config.toml
train_examples = 48750
encoder_depths = [2, 4, 2]
fusion_encoder_width = 320
fusion_encoder_bias = "all"
fusion_encoder_parallel_block = false
eps = 1e-10
epochs = 48.3
Rows from block 3 of the fusion encoder, named by matrix and row number. Rows with one number belong to one attention dimension. Each number is 500 + 40 x the weight over the matrix's rms, rounded and kept within 0 to 999. All counts start at 0. Numbers have three digits each.
# v: cross-attention value (fusion_encoder.blocks.3.cross_attn.v.weight, 320x192), inputs 96-191
# proj: cross-attention output (fusion_encoder.blocks.3.cross_attn.proj.weight, 320x320, transposed), outputs 107-213
v.98:555485472548480499494496527522466552496546483488532521488474550486492499452430529470445490441471497468437499456483487477489521466490539465509499546403459553425491455438475489538441464548492554494441521479471512508520503476500523503462492432393516499516546519513461553466507501497456511527
proj.98:470499526437495507439494494550481507480535516487524498492438560510487521564521537533529455501509554522528474514494436530480464550476525474482544468435604509475463585391521471509584421482497484454436489496430538532491496523478505556439494469518502466554471508528548451499499488501518488475532526432523519393489485469506431
v.99:464543504429535552502478484483470558538496531573422493489480537440564509439505448428457497569509520490451493520501522475461551577413442515483465550538460494539522511477429477466445600454580481531532461542534528486439501531515463494480497474578530498463478547491508457453539527541488520489
proj.99:469503451520536421449547508431484485599503472464545546526533460482434445450449553582494522460449488506473444442473469560479581585496440483456474503509494531485523512425426512469535552475468514530521558436428523527527534572547518505472535562526461566467528527511451508493560456490480529556542482467535512525441481581508530
v.100:565471529496506432536536485484556479509530547538473492542439462434533541514483545465528413521461493481497559449552482519485532522556560472521513481438413496485469500490484545520481514444509500474489501525542498452489514472507514523491533455533462536475468543487531540520514517508513517512
proj.100:537489485528517489480413520456485545478489478480429491482537481514509501540429513496516448504527523487503508522501541516532543498563418414443540532476548498511554515528494478538568529535506551511514507537493535474495462491577434558526478533433514527465446539525519473500527496552514533522479474544493552485491478533524495
v.101:499420542557495495512534562489434440509445465504577508436500512507447530420447460484548413466491558504502466434570488512465496488514514442488478525460467485468466466497517437439507467485456496396487479425525439527548540502507563523485446439410502473448539503488465501500426461466407461519
proj.101:527483505513493525475528480504456498505554518502500507458492551530524478493486432448530454475460607511539541500483527471469465524519476539518463486509549527497522592402453533521657458450538470496413534518522559442489533516484483493369446521424461516556471483486549568493499456498465469476550505361470503496463462563407550
v.102:490546420515496579485504427497482590521423512578472503537484467542496466554462495525499496605522486487525546531454519497538528521417444489524517462540478455607537555459489557506535571456473484501511423493608539487456471508531492443537503523569492477568405471483538511526479580455520444496
proj.102:419519400505457485459535479426521530559514542545507495579464442508432487457550584520466535405497388477455437569510496511527499512569479491460434495588484520496491410527416443442418553535426513546572481515564570507463557539575563549588497533508505545435520589552499479546507464449534506552563572554561475560450504450484496
v.103:432508481495488504502516541548544476520473489516486455489478517548493529510518528552521547518550484525510517484519476514468553541560460515591507575586517539505488489588548523533530498477577550516528524528488519435530493430451589474539516554590510521457503544465558450478545600487519537482
proj.103:522485508497486554490480497479517553443532482481526516501525501443459509475536491486546534434511451453488525490523522518502485502467422520528519488520467466489552404628539530452392496546434516544524517482500466537489463470539514444674513473534428555512502481543467550490490484496495487537480493616539495519520497455515501
v.104:488464475538504435536514507493485506514499543485506523511462555457516505578514542454538514487459510565542490533444427499503520477550529474472522453463593523496543481559489430518491456471545557487492526519454551562540495547509497495488452532484522557483487496500536457506484523532494523479
proj.104:536496502492541487611477547524518463460486500507570446515497513486540442521480515534486513452497437506508596510524484508496458476475495522486458472481532459499460504521493482478434493489465532538424451558527515483492428488511444547508447480432491495532436509514484533508510517572488509471459541542483534389450465538557483
v.105:532483491478494452502474484574483532535510499476542476513490484352501511447513484511517514510497512458481494495490479496501464530479577448448500468449523550494441429507450496545444506453488471536518499427537562561503566550483450509491531484451482536521503487552448495570510446557489519516
proj.105:473443509429483459481477471486512490487532491528472465524569479527513475536490487497515458541524538505459474451503449504473416510489495551514462487486558420477540583451518460511531442517461454509507510492482510494530449564451533562417509535521508511485558582485436549509502522513530495512486482384492527456523508499465552
v.106:435506482488505546519501445493479522459478528553475485502465517569510463538436460488467534549509472434534506479501549457499583496446505491554516484504408483502522538529527475442494510450499475443569492466516491516487495550468486527540522498558513488534429479458501472495489564542465544501
proj.106:549583468565488461533493453451440534634505582489514536537541491565473524468454483511420408489491522479508456534476523538527510505539501505476502475590463496531579504422446462414549530525532526518510498467487551551508498508531499479531570506513492543477467479521561555555540447455494505546507533521489496548549509492530514
v.107:507439527486523450437498559484515475519507494478531508497520524474529533567545563543521507393535531539494472539467470497470421498536585487478547529522559499445497464447521479554511498569448484473453564523497455484553460478487597567484489561501490444503510530490503530471514434534514601496
proj.107:512505555498502537506478459508538461417557515552513484486496471455514564527457477461497485581435505566511552502496529451457509469440444523482492605441493522524488465579519469544535453462468527458428498465527523457534469508465484519534494477535506519552521482532502501487486489519457479483497493548484468450553528477559474
v.108:582493508463428425529521537449509467497485474396533523576519475420453497539524530471521484425528559558556513466518490570528434484517543528466502474412576532409534449589544498473480508556484469457488526455451475502544447453500589520504454518372470474471536554517437487518489465510477534478
proj.108:520536541572583558506465526570554490448525467478492491419431590452467463609466472408519467582488586502523574487481490469435457463491489483479509498383569526413493573483559527491528508530554445477445471544531425443522470503475472466413439472448503527595529455413571501535507539559534482465453422455470552527572557542497551
v.109:535491443561438448436517519497448547581456483449526470499463559504449445533575471465505477437477487535492469526518431497427445519484490605518549511509485458484533499440494496501448444477472517477500501484563518528564521483445533536522437442431510510466560478513507486473506457492442464511
proj.109:501518522459488503523496501466420517518494521505511521470477550504484534506519491491482414478489597471476516516510555441540447478513553536505545504456522481505496570406457439538601460517445504560477552529501491418554532503561495524398534516569459548463525525436501474458422453487536506534497491433557445489498500490510554
v.110:460548476471518509497508479566494563491460507576492580497468483543528489458536456486537540591515524450510481540462526513500540516438489505531487470546498562518466496446514513533563534471534471520522440573487502450471506461549473541546509452619529561503513531459507549544541511500553603437
proj.110:548489469564482546531495495529494448545398529471531545542530483534491419460431486557556482481421408506524434454543499511531526525516488440491496449535481533515461460624431524498371554512493498502520466534479477540471469527487519509609526547456549494467450542500433475507520522471515506485506501592473451516488459512496497
v.111:511482511439483487503487510468527438478546528474505482558508501469503538523447502413508555475452480581468505429478409541490441556572522555502499489477515528488494507594504487463431446585499491450499592493453441517583541538480548478504479448503507536533516570505517475507507455508539497507
proj.111:537439475494534566472467505498468497465479490558446511475499521480492462539522425468545504514489522527573518458460500509506475488508546453516506474465499473466489480508472491544465419484445438527492476445509478511503528422520417473577450433517502510553545499502544440536510540527477469519459524495474541535519521496505441
v.112:571582462502503495523557589517489459498558475496525464577532494513531494581507493518524508472511483474533511527520491504548458560512474492575505526561433478503514492483571506497545468566533499550573526517478491495513435487551587491451552487526493568494498532520496513598494527532538501481
proj.112:478410533471525536488540493513442551512495483520461493524470538493529449444538498457552519530555400485488555494483529498537493452518478471499481519471533515475466445586542488539435510501542422493542478498434464495507472482505548516606540507570489463531457509531502548528493550457565476527502512589495504481549489503475454
v.113:437466427604587485504497501547543448513517541510502460481543475521496467501503554533405442510497499483520488449526458486504501481467439485443532510562504530516438524488516515442463496527553491471481459518550526487468536507487417470523454516544501484517514476506523491498473511522493479520
proj.113:504501484496513541448536473510498529459474507495488506549532524502538532480495548589473470476483502500461486501554513592502545531484431494515468452553460545492525491481497483506521491445595480519499503522480523486504498475451497393405549453504460454434553496491457571522515423451494534525544537461519548451507529446481496
v.114:451511522487533435560522569455565529562537497527452507515531489522516531507558543522481570534524513565481525535507497475532498525571454496522519502532467483496499471573480483545514510545523489548464535493433493475477495439551531446501492541538512566524574475415525500510484528468473554476
proj.114:542496535540467511521524457539518544439486500475443542486493507538571463533561497520481551497500383543483536486488490501489535539465550527480511478504501428483490404589488489493428487507530484507463448455527453507527482472485456436684541443528535497485427462478508527554529518568442500493481476550513477497553456560527454
v.115:554461477560509551455446480472467498488437466509501506452475459438487533488449518457522463491426493486546481495506465468459491450425571484512490480450463509482473540443455501477471460492504495464452476441476518489474504463422431479542525493430390421427487452445490488462461428560457471479
proj.115:495499507481433543522483482552443477487512529490457533498532492525496538506515483541552483487452538529508517491538444533482488520469508501445500511490526423517482616350551504483628488528507530485505509551529498494552506508542468446336475494465469505495527483481510409463543556539538503518530474444524504490496479482497598
v.116:517432528547471513489482517501465488431452439492531501463488455516443440481529437484519457455520508502467477456460493512458476472439558485431479446441508527481531490525465483520463524501412534476479494478496510545488518440480442500493477512448491464474529550486507516462474474533489531533
proj.116:559462504507509513471542598517476476472550564460527532492482499506490474460462546533462497494509591549526482535500503489486468509485474516483495496501498495472471606377520440497601447513550460533498455487489478489507533500475531461364554522540521534533451569452473511538511512500469496443545494386461521517479476542547547
v.117:505554486405512471514508549568475548515491516552476567511503488536513548527499440511450490496545502560539472508485424471519490517573413530528560600534520432530559463532521562497473479520515499504609483540539479525505494455479529493537520497504533520494482547476501530523451508503506535438
proj.117:513449503502553484542505563559532494492583496463497488466543480521539485497529472563460520463543464471560504525518489509509500487463500448458526454460488501543530400580496529499416544510441525500492543472510519483539528490517519521663544490458470467482487516507514513421522528537591466494441475606485489551509502513459499
v.118:490394493510465501441529486505510486491566497500475539470514521466494477514465498491544480437520447431475517522531487458476516471467531501485468440407535526510472470477458444415427551476445495489486496448507512509575511475510464526428504505405451445439494501498469503502506437496486461506
proj.118:475489526451479459490494548508500554444483489487569540503469531533509446488507458493533429542514659487507504496485464495454522449520483497438486541451518512503496519409496475438593495524500509481449470539504485522514509477519484512340459509455441531509483539484523526517502529480499483461512516394513501510496501514460416
v.119:485564555538534462470571531487474385505538474469527510571509515457406507534549531496496480423524555522518507450484399519486459452575568456584525513447589544441497464552509473458507517538433541563433569512442487485523484501466595543457466450469532515490607523473533479552527432451537512479
proj.119:511451525457575566535525498473549457441470518566551437515440578451463532565493497497501513519536480561593475519454507490473439463443501534521532488454546464507487512540538520566435405511535417483434509503479486428516452462477406507536437508468537465577427450463534490503402527542546487417439456513576493457557484520518478
v.120:504515494564460580472447453482472514516486521565506495534496496495551466491476499439516513591541451412507506538488524435517641536433425524458524469521417486558464537449521503517556497530547506561528455553588503448421508577461428514571497496579531548493481488512563485570495557472545514483
proj.120:439580367518446503434525506450469541611515494478517556547672418623492475404519535543411487401427382458482474537537474481521553599498509513457482471579425483531495371523499422452431623521475595574670525489442513590449594527512572519625544542521516554348410542551433507533567411380463543615489574525570489593434447464496470
v.121:492515549496529508553535503462499458482521520516430438542491500547540569550491549478494551472570451585501513479528533505485511511523439493513483570528535451535509465550543553516489469488499494503487604521476469494498444473509593536434458525501526522568478489551518539552541490503528480527
proj.121:522516541458511593540482499500496526502471457470515530548500466449530493555535494528461554545532409543483508502499499541485514486524489462446492515530440508475538459548516489580413534551435469487515494445445490489534494470466522525607445513531541496506451493577461532502455533512448517429477452538503521508476502485486485
v.122:489567473457488588474486467517485457489517469527499506446466439492516517512450500513493493502509477507477467537509580434454534511448498470508484431513508526518512542458485499505491489508509428473507440467521522486464521553498412447544492516458525450554512485498526465460527450541516484567
proj.122:497446484519527445487526464459508477503485452573477523493489468559487486480482440539523439459513541464446472515442494521543536473459462475537419479530482517520476575438440502417523522495477499509512584515466517494459557522529474526405519500520483484510532511527480506540548493464459528446535446475480534529496502516541500
v.123:547512521482548478605499539537498416540471493555516564516542540520509533553547561471539566451503492574497512535527494557498485564521498491451556546506528493494527442511534505494520503514593507547514557513503467466517461526517606481499545542530524513598542533492535522586502539440565581427
proj.123:465526523478512515531473516485516514416518495540487495513499489462430463475500524463519606497585366582490470448499474461491547497467543528502494447482509468510515415633484490469389549443513507533533501493491421561574533475478464487599490495516460522516520528486487478527538499513495497493469558591449493515581512487564516
v.124:450477504544495470527545503509530486489561465425574517534546462467487481547482549510510526430494494603521489458529557505486460525634481544534534631492546528468576435559480546513518504533507495517504535456534463510508431473489552537488465525468513561524514502543460464501489520447528529485
proj.124:485516554457583462511465530492536514459464490519546554507502554443500490533523474500487579501478410550536490476475563473504487486453531453532559544480552476532515449559516505544400532488504469441546560551541467545528528410543475501606495484448510500496550529412506564447457515507524509385478516560430582506517503525580475
v.125:509514471466464598454499429501448513553453522544438473480494516525446472465421516539495523596498452465466517599439518462477518492404571513532532493544430490533450527481453493535526508444492486551542452550534495525486553515441429473560527575547438515510465442510507485492452477500492471469
proj.125:503537506540493524499565527523440516547486511540439545481538520520484553435483533582471481531497565507398475495532469481564548490502497522472467473532492446549441554438524511473552532523546446494495506534484519505479558529534521474458539559451504467502484548522477481517573467468513447533520493461506460508496509456496521
v.126:502496465493509417529556585489554543513530460445526490538517488514518518582557504526493543472525467531507486450517513517512484542588540519476548505519547480433500444526554552519499577559490513558536572470482484483553477479573604471449452513488547518484571510469486527503500475510482510485
proj.126:527523502438420513506491550560531499434488523504543481488398546462512531540486481467518558541527478502519547471451571464527463442403499469552566514460494491433518417621531496496378474478534512468421441503471445503521477514434410482627508458458523434491531407509488507514522490573461455542476495563491446497546469531434439
v.127:593480566494508512410537548517496486436442489455532514504531476425404527472497499525558549426474551503447519460529466528470407486518562534488502511456471567525486533479510486457391504471479567479485592484495514498508487488488465506457496508403476509513513509486445516531514458525504494483
proj.127:476441532434484498519496515507477474423486489528514470472439493471450460505423492488548476557559542518506564446519477443450484565483530539517481537442520519472509587377530545512564416458548441460450467545526554576446553477417485468441481493461477478561496478487542481436505496559460451448480484436508494469555534507523515
v.128:474506546601507487486467521520508496484384514483460536492543459489505531482495442491484481493515433491490469554471485504486462501509482553451501449509564542546475590507467445542461615541513528491503515492523517549463486502530514508512490486531469453495554473485464507498479485560459570449
proj.128:482489499443492478459478472457519468448498476537468539502536470468510502523530492570508477495511415498530472458505509541513452430474451513466485546506465532508529396595499508448404549476496542521491484500469492534454519515490440506636560545575526456599517479507473459553516494576505489525479560564530571512521528504528503
v.129:507471454505527427514450493471470501396459510474499553453488402451491518503457445459523524543536450590491473544507546509505535497375501513488512420542547484504476472495530509500475547458515527482513469550584548515536461460504540546548517488437491475503557527442553498417538515533524494520
proj.129:454489482408593478472484534559514486548485514506564572574505484550461546504493571561475526517521423461535525459472530413513515539478562511590507489506527536527485448548512535501381596565501546529564486465507458470456435514530486485587508514461450562541501567553437489494490502509456484522559619554525538479532442481548498
v.130:449535521473580583473529495515526531463515559463555513539524583541497469548533477550563511514483495494507512497549480519478454479543496511467482514471497440443520555528453476466479534493514445584481451468429540479526492463529509467502471543517529488468491489551576548537488504528486459506
proj.130:509486460611471520504532492558454506494477558458493525491486510519514488472472427493505477509494501498465457518571526495502549465527439528503512542438456372492478495511465482459520514507510414450508484498542554425456482469544535508509471534535518457526509467458548491522520525480560462428481465482464498546481477508448517
v.131:524471496483445497502444517419492516493528417524605504471487509489528483467452486542520440449435470531558516417525475451533541588446482497522529564534487474501472529515458476494493468505464469507569454498414451573475505519462531493485463533405510513516480530582458505518508454448491536561
proj.131:500522505555437509470550477565546567550476539466455523509536531543452516452515531477411531496487629542507510507460439592508489483432477510523549488471509510500487606380505458530585527502470477515516484527514514489474542509449424573370476474451524513553531515477489478519485446499541536500458422431458474520491527508503531
v.132:504461485483495570448506566494444480518571432516515501544527540501579468468459508490506449466467476542514462494511471520499560535503494448535532532481579462508508471512464531462507435484454480561516488486484445450536571490475465440408505439556532530475430456556466457474507493481466537544
proj.132:538499521541480592526457497501484468511490598427540468445504492514483523535517466563504487502481502448435514504483485482475514479489480492486532480526515510478477636407444561509575535461516454475487519519464457465503535500490464511351475464542482457473494462507564536454470472548473456521513475408455476510477449519516551
v.133:526467443487520466528572549466398472514487434448510508517493437474533503495461500498502531470490527535524421542495543524554506473418456494519539456408474386461449482549478521472525449449463451522539530479460456471493502524433569490469522423499455502470499549441433489455541514470505476597
proj.133:474446511527498560495548479552530499566493446472473478494516541456486546504507552514522488518503543474464500444484561460521570486486427508561484511527452521477506644449521493502566522494528536525477485493495496527539518466479438493397493477498529500474538488489483512465483527500517496497501478405468555523494505537534460
v.134:504493509498493527544471442474510428468465509494444457496519460483442477450500480440496484524518476478527524524508469488445454478442478486500558499503484560518478513418479469499523509460500504518500425475468512541523530540517477513498479585503436528520508517474478563522510522447540535427
proj.134:487466558478508512458467526511485478532556495415488523506516511456531497494541543502474534503526530526464477525523448510518510538528552507523472547517525474499536473454469499472498511458502552520475485452531520535509466500505445534480484454529501475474446482446459483532493508486517519482468537576527568515519468522480462
v.135:538491512477572454504503544486466465582472452554478511515460498523499492443501512535497453504501446521498450521503531549487487482493480494517499559469486451446507452598455532453573450533508463521524519477498506519571525499474544482448468463521468460455430523481451503546471523544457496574
proj.135:429482495491551523580507451479483511476473497503521502511508513509580509482503603487484444541489607532499531496515515521507467483476506472530478482469505436422493616418493501535550471470467462550475520498537489499486518478488496485405522495459445505521550435530471553477483509512493504451467464407526485521497483520475514
v.136:582532472592616500446522475449530546454438530532489483501523477528471583491532458468529540529502522512513494532437533540484480438526502553421517539498535505486469536477516429476527555541509519522556475546549554514488517512561555557540589461524465543596555500499495508438491528564488542463
proj.136:443518540490463522525534452476480510524532522515479482506520474450509561518517543526513500514466415513543530511476519463475485491503516501541490509477559458537461390641519519502385496451474495568512511443491467466473519493495537454590510465480470477451528553480481510540510529571443436446540523589564438546490507541512502
v.137:551502534500472560489558552504516511500524474451506517505539518473469445500459516490438453505495525531499561481511550510503578521437549479506509591501493473465507521594531506465528467528524435511560562547536514564511526478491509482502475504560503532513463516545498586458544508491483481563
proj.137:567472550517526502504515555513471484447444507499489430496529481431521520504479518550462516514561555459575543580511527495520471575497475552474501470514531450448512536479467503488616488499535555519501500586534457465538576491533486545461433520474532566511488486483517513512504502505511521480455454457506444533459508488439509
v.138:523586529562516567457542427551495530516484509539491499479479455603549495504568517531504540553529566488539546567481479575511526483584488505433474476531535570528439529461560445575504549453515537522549513546634520507531526517579471512557559569495506492530578532532529528483549545583420533408
proj.138:447485507507585480495504535473534467546565550501456500529488519472489470510503492502554483502502398482473552472467544520524491545512494576537526487524463504532450402628526481542418463499490505526483471471461435532498489517487469532662450514533464531495532479492506473543579537463486443484509512559504556520491521464486475
v.139:452501536486460574523499496474547483516610584506536513460432469509575478479472554455538506433479528444541507417480463532483487537506462485485458530499462474472511489542505525505502451418463480491487501474512439470441475561462497440451421549537537460465510476528495545581506452515530529548
proj.139:478475487515461468480507446510480497492490544472557459485535468463507526509484525484481475519547597533462478501523516473470527481551501513524445543478538494498523556426461563468582442496483494506491524531459513506498556411528515472373467495454476488538502479437520538485461529460528482550463474392493540457531502464505480
v.140:471496586440442534466504525497538514581582469602554499494434511491513546483422556492483446467495489492468571501499545540493464518549545545481578595491527454493473505520450458464542437497524513468493509489474453412465533465484398541463513518521546453470472519582497472563519491456500445542
proj.140:508476515572498546497487520505545506524493511488434493447535538472552485525462492511540480575538609533543532534496514523479519502500442494500505488495552463560503531386434491538576474541527474464556526499483474475489472466472543510357511489458576476454503483513551501526579436523491555468506455451446509527491544478447495
v.141:520502568501484479556502555541531471531555497537543473497476556544572494500451494521497522445470504473556494440490432452483515565570498510498515517540463533480517508521505466519455464513506505510464514511524493425519563484477449464442435525466578452478451533506452497552538419506552455494
proj.141:526455520497573477482510575539477532449504498495440527449532476543459495517537477475495491497447598523488478496537507534567496575565441533544504496469442463508480610401504515523601419524484498489514520556493537466468486548530504497383478505515544561501469497465547537549467511516523565554486501486494505564555512509534517
v.142:482519498496549543460484501459564530508485532472495493557472550528459483567557422509569511537513496497449502516477463473553482501508506520459523480540488579551451460479505448501508505451541530521440429502525489486481471484488414487524538490485502406549504488570490498544499515490474535427
proj.142:486504507427557472483505465503490492440524515470481488515500527490498505482467483501514523496457390540502520548495504481496531470571553529565477549510479538513514483563509460466428539494491542468455452520480502449533588530517485496630531557499512476487461527576477550505543494475538507489489542567518435488532474461513533
v.143:490459495509557501456578446535518521492500504525447476466544484561504519487553459521534504546437512494474553524492509487500491498544578480499541526428530490505525516498504464492451530481427473521444488550502528452501505458475522479500566487447559528559522523534468523523498528545455495481
proj.143:504502530474491523508496488533539487468509490496565442531489473525487557462444531507475521550518434488543479538426524451509544565499467540487521486463479497465429470520571529435488526538560445474470526491503517487494460508527488494637523512490490432507516506519517497489450507584506457499562475554483553530485588514485477
v.144:509447507487491506471495453485462408485533487495492571589482451481536489493455479569487447432477523439466472442512513481523508514466455492534505526516496454401508428528427527522494423497459493480520530417511419474423527510463493536486427488469551540480434540495482493521471496496455446472
proj.144:483434525491439523532529478468475500538514464495493499504432451561495527475514526473470494493459612488502518512520490482511554472517506542428569494488523489458462535429466531465647506432495539480538510507510523504495451504476512487393468575537504494492528491465468509494481492500494525491495534434508528534454559519559521
v.145:445458541507489464520512508530465503463511496510469575489493456484474526488498519517585458556498476483541457521486549462495509577447479513560494528495551491499493496575562513521527519533555506534530508485476451526492499540512510519468556500584502492533484488517509500492534472459457540562
proj.145:539545495545488451494509485504443559525459473509458487483546507435528536499527547503439535471431518429453484468514519456500473567493527527479512506503518474445455534444507444467515532501450464492454530527500534451539442447465523547509533482523506465508477477458477527471516485561466501454422456487463496516561460505471504
v.146:526423500475506468496503550413524458498496482469539568551490483499465492527535517515457470510522463568542524450510523494522487512458451541513481626466461527489432506479491462503508522520514488562506435535473514495497506442503477466510520440490492454509532502445493455451497542472543505499
proj.146:530516458515554476498480504510472449494496459467496474445489481486488546539465508513514521469505525544484503417464567530508526462495465454452419524528496514538488438488502577531498582465506444553504400452482517593514464532492471483485448474539461497458505484546487430498503480453455576496471488503481502491499481506455497
v.147:463464488455502475496541503480452469541495543508557630490457511485467543508454510579453513507509446468536549527528556525541489534458524457572466514515551451454519498602486500476490456548474536516545491484490507503472515505521544495425545479537533499507467494522487505525539491557481454538
proj.147:551609488533490512509545522547478448503513572479474479518500490509569465494487555492507538508426507484517471496498557492497439508464500475472446440548486465451528499489514509520511497486540517505520491588478464449410507498545486478507477487506492535525459543482521448510466552518517507480486476457487451540530503522453465
v.148:500485434490491428496502525511475472480425528499518469479464480495483532479519493492482485516511473494511467497468497437461446502445477493527527492440510498580562505580521528539502492539506596570530512508548509528507464509461494532485549478521500429516573506457471510513599532528513535470
proj.148:524449486561504530483457470536463508489545502523565532582484504523505491455496543585572569535493474493518493487458531525532545461463527457562477567541518526496446455506523526560454495527454528488497487537437490488506504514494525490511473516492481495492514556490496449515466491519483444504474485482485466418508545464498513
v.149:351527518480435541469527558461494491522568427547480520490469493479552479434433516532519463434440567473544468399508515509537482545523470524498506637478451433460503528519531505498477433550484466546453478498519451459478552519482454535479482538561518522431449495483419496464526495493492471504
proj.149:510500517507480495470496482496541498536493513411403471462514518516473455460506509602446544473524571513519481471456423505556489484516478491488474562428460464524503550406519529482682437495550498492476509480525472485509505527509467519359496490503540470425529506452475538529536477468483524489465501352472574533471483499482520
v.150:460429508470487442506486506495376457523499442539491536527525485516486540550471477570518425517479495535488461485485513458471514529401450469532478516478503462477442493590485486513449477544479502454515531477513469454569487446429536442473495461536471558449506488491528533497519458456486484590
proj.150:463479521526482501541550457572499515435487506573542452466531551496513499542413514502520521510488588536478561504501486585557512495478506497494513448492444484479525609387491494450620515507499490453523474487474471442506430537500480563406457455506434468473534528520506454482503477504505512460530498385538490512533475506498508
v.151:449494510473529503489540541509458497494537412514495510539512558513539478415500533629532501496498526499484551490559506430452511547482517461538618546475490516365550537550473512510500395539450481470508531534496467518485566546481511474466455518528583498432449496540506486496512487527515515564
proj.151:528475487548486539525482472540497480484480490497567491497500547541498449432500486437516522508545598457491477514495486517546515493502544500486478509489495493441545596424511488524586448519469522514486541524484461536489524485446403483436525477498589505499565476495503477452517514518445507469471502461440442569483524482457489
v.152:556481526485551539524496538542502550554527505549517432524481558508567517542467579535522510405466496488518599487561511482477484534542490515508559526451503472522489513549535486497497463480493466534494483495542497475479468514484490488526539552576579451458515518545498581518491488526490509549
proj.152:585439470600516486486522469548485490495531542489463480421462489462496474510490485504462426494512528524525499531489518533467454497522532516495569515539515408518510521404483512469602463486542487499514524502581463493512507513535484529426544539494487486472483495454477557555465492510500517519504493432439457524450495453453523
v.153:535469460459453380553446563450478531488569410455468549512484453482462514495497480512527415499454488461486456496511512496525500440409421479564531504539492455457490524579511515455471438505470524493468524533500505495556454465442500493488503496491469553495424452492486407464600470516517502515
proj.153:523492462532495466478570475517531535471463493458421526481473474470478550494532497477543521502527589511526473469545540465474463505504528466489497545474506502495485607376544533519606526471488497513475539542455470466560476486469489477394494453511507561402471504522470496532463480477474555518529542470492430496534510546490485
v.154:513474521468482511493456510506520431521496414447537547591474463474536512466443515505449449450477447517512510483538512485457476481421440451530478535469473427492403444552475536507539417529471447491479490482429450488515540503456518406482533437505585429486439518487498511490516478551484487544
proj.154:483496460548503488478516525513490599464480516538480467526507564537535529515502520528527458526514584502534474527475436447493534522471442457496494469514534477490467626422476510437618517511533519545487529482500514500480476464446442465333541499518541522504481505537507489452463531558499484486448576438492513483497499456403548
v.155:526484455502491481555466472465523477471490535431484485497458479462559488495556493469552516551544466558479416570425467519515446451504552517559459470529476479524485514479518478533481560587490490448508500536532570462548486506500450478527550483510435525524578525488513558504530541589494487419
proj.155:443507507498531481567439527531521477488505473534489546530522457509465525474484478518511543473517462446497483437470545479451512496448504489512519526470494628450535424612509515519388492478529527442520476516448521502526517534447469542562446508540525437542499517489514512579500544522526468527531532565580527493534463472556491
v.156:432522479477519423509569520520487464532561477514563535524499583510479534480464536488517543455487451509509520512455509530537511619505550513497538557445508454456498506490494457489521456541512503553568497472527532476579522488465515455549441469478475479547516491470501579475465462510520497521
proj.156:522522508593556563530461451566540540461508504542513512502502554508501516558515589493493488539477478550503519513537522522537495498459455506552533507482524483462503524508459488577520525488505479499477525492451509544497538530500497469537520507461555452461484475505562463437437507500456454439453484512510539502500477503474429
v.157:543508469568524480530481459504551548503544493499465473512527464521498515562589523439503460537505482491445533546488583477484527545518532559465494377534559551451485529478565426533431567510478530471503485564546521549465537483502492451528545476490514475528494559469507517439461539566497548423
proj.157:500519443481540483477509506497512521476487523468462463526508466472448494470469496509477454518525416473508547438469472511510523503537504468478490514508510524476526442588513429513383491542452453427547479501520510451483505499507490428659477502511437456508504510505404513477496510555528519491496470577482491480501493509556431
v.158:465451539457448499460531514501471506545583519565488464486533541486539438499415480514544485490450546565513610496534547569543490525491475433534543524456512469402459537532464502472480472522552445530457489504446462482469550534411559524427465481495505465420500503540461485545475480498513508595
proj.158:557504566498508511512504430584525495467518470432428490424548537476502453546471511463545484508481603544495502566481546538475495548506472417492455524469464478500424641420481454533578448528519454442469496493525521529513491514499459518383490544504487503516511480504548548539500456547518478455476527328500468498469461502518473
v.159:506536509514563580548507483557542595523468578495498533510536491548506543568553517562604536548531490499511492532491463534514523492528586497451513492495546550611510579457492522517443607459559520506516443531521550538501490541591496533553562532542493470568500549543546495459476539548491517454
proj.159:482465496520535506463490458508485481493451487522457537553430489486503510518428520551468491514558382538480481572534489500483519502498531450483546518524548490458519397612537485470392462494527515521504513439446519527507464501504491464664455494477499477487527526488505537522572551519437542484487476616475538490516499510494479
v.160:466585501490433458529500501447433457552531527473478514572499428516533493510508574537559546483477478478506501521514391522515490475504510600485466484518499510507525565456442445520528585497524474493524563556509470485546500517508512485530521492536523507548544533450517503503436578438528503584
proj.160:497465567548562509504537518510473511513491469473479583502463498490581499431509484504541482482500377501545451558516471542535509518462510487478472496510566560533530437614472511435410462501426471496487541508458518559482486525441484542581493528512467519501477545507468490448509540481503526499507485588479488538542505507539470
v.161:495480454512496522496426455505530553531500523523483517563512488499542520536486523511534499536532535433444486586477501564466526480508485474500517546499481550555584534501535487542528494535532509527565562479525523474503529459492514508572457480477505425450570549486534502496460511444508487504
proj.161:456612469467529531475553540501519470483512421493510500525475464516487553489496489487527492488590390490505488537548480537535520494562517496510497515504529546520500460593485504551442526460541519523486529507470539481538446505561478547636520504549541452525537513526526510485518522517482487489480527567506431460464516501510527
v.162:550536483514509471515489532486482514528465529480510497510485522524532535507407517359456520498448524500401447452478551552484473523506528416524474463544458490532510496459500428541578464474479508500534451506519521548455495464489518441535505522557582560496507499515498539513468457523542545468
proj.162:530464547470477528537423511451542412532462507518487547468480572489509473635481534470514519481503491517550477478529491524490470394502526583465529497444529482523571469524493513586505509488549426515450502522545552462538520454526533505537538486481565533525504489506572530487505523540534582504444441511558556544546531484564495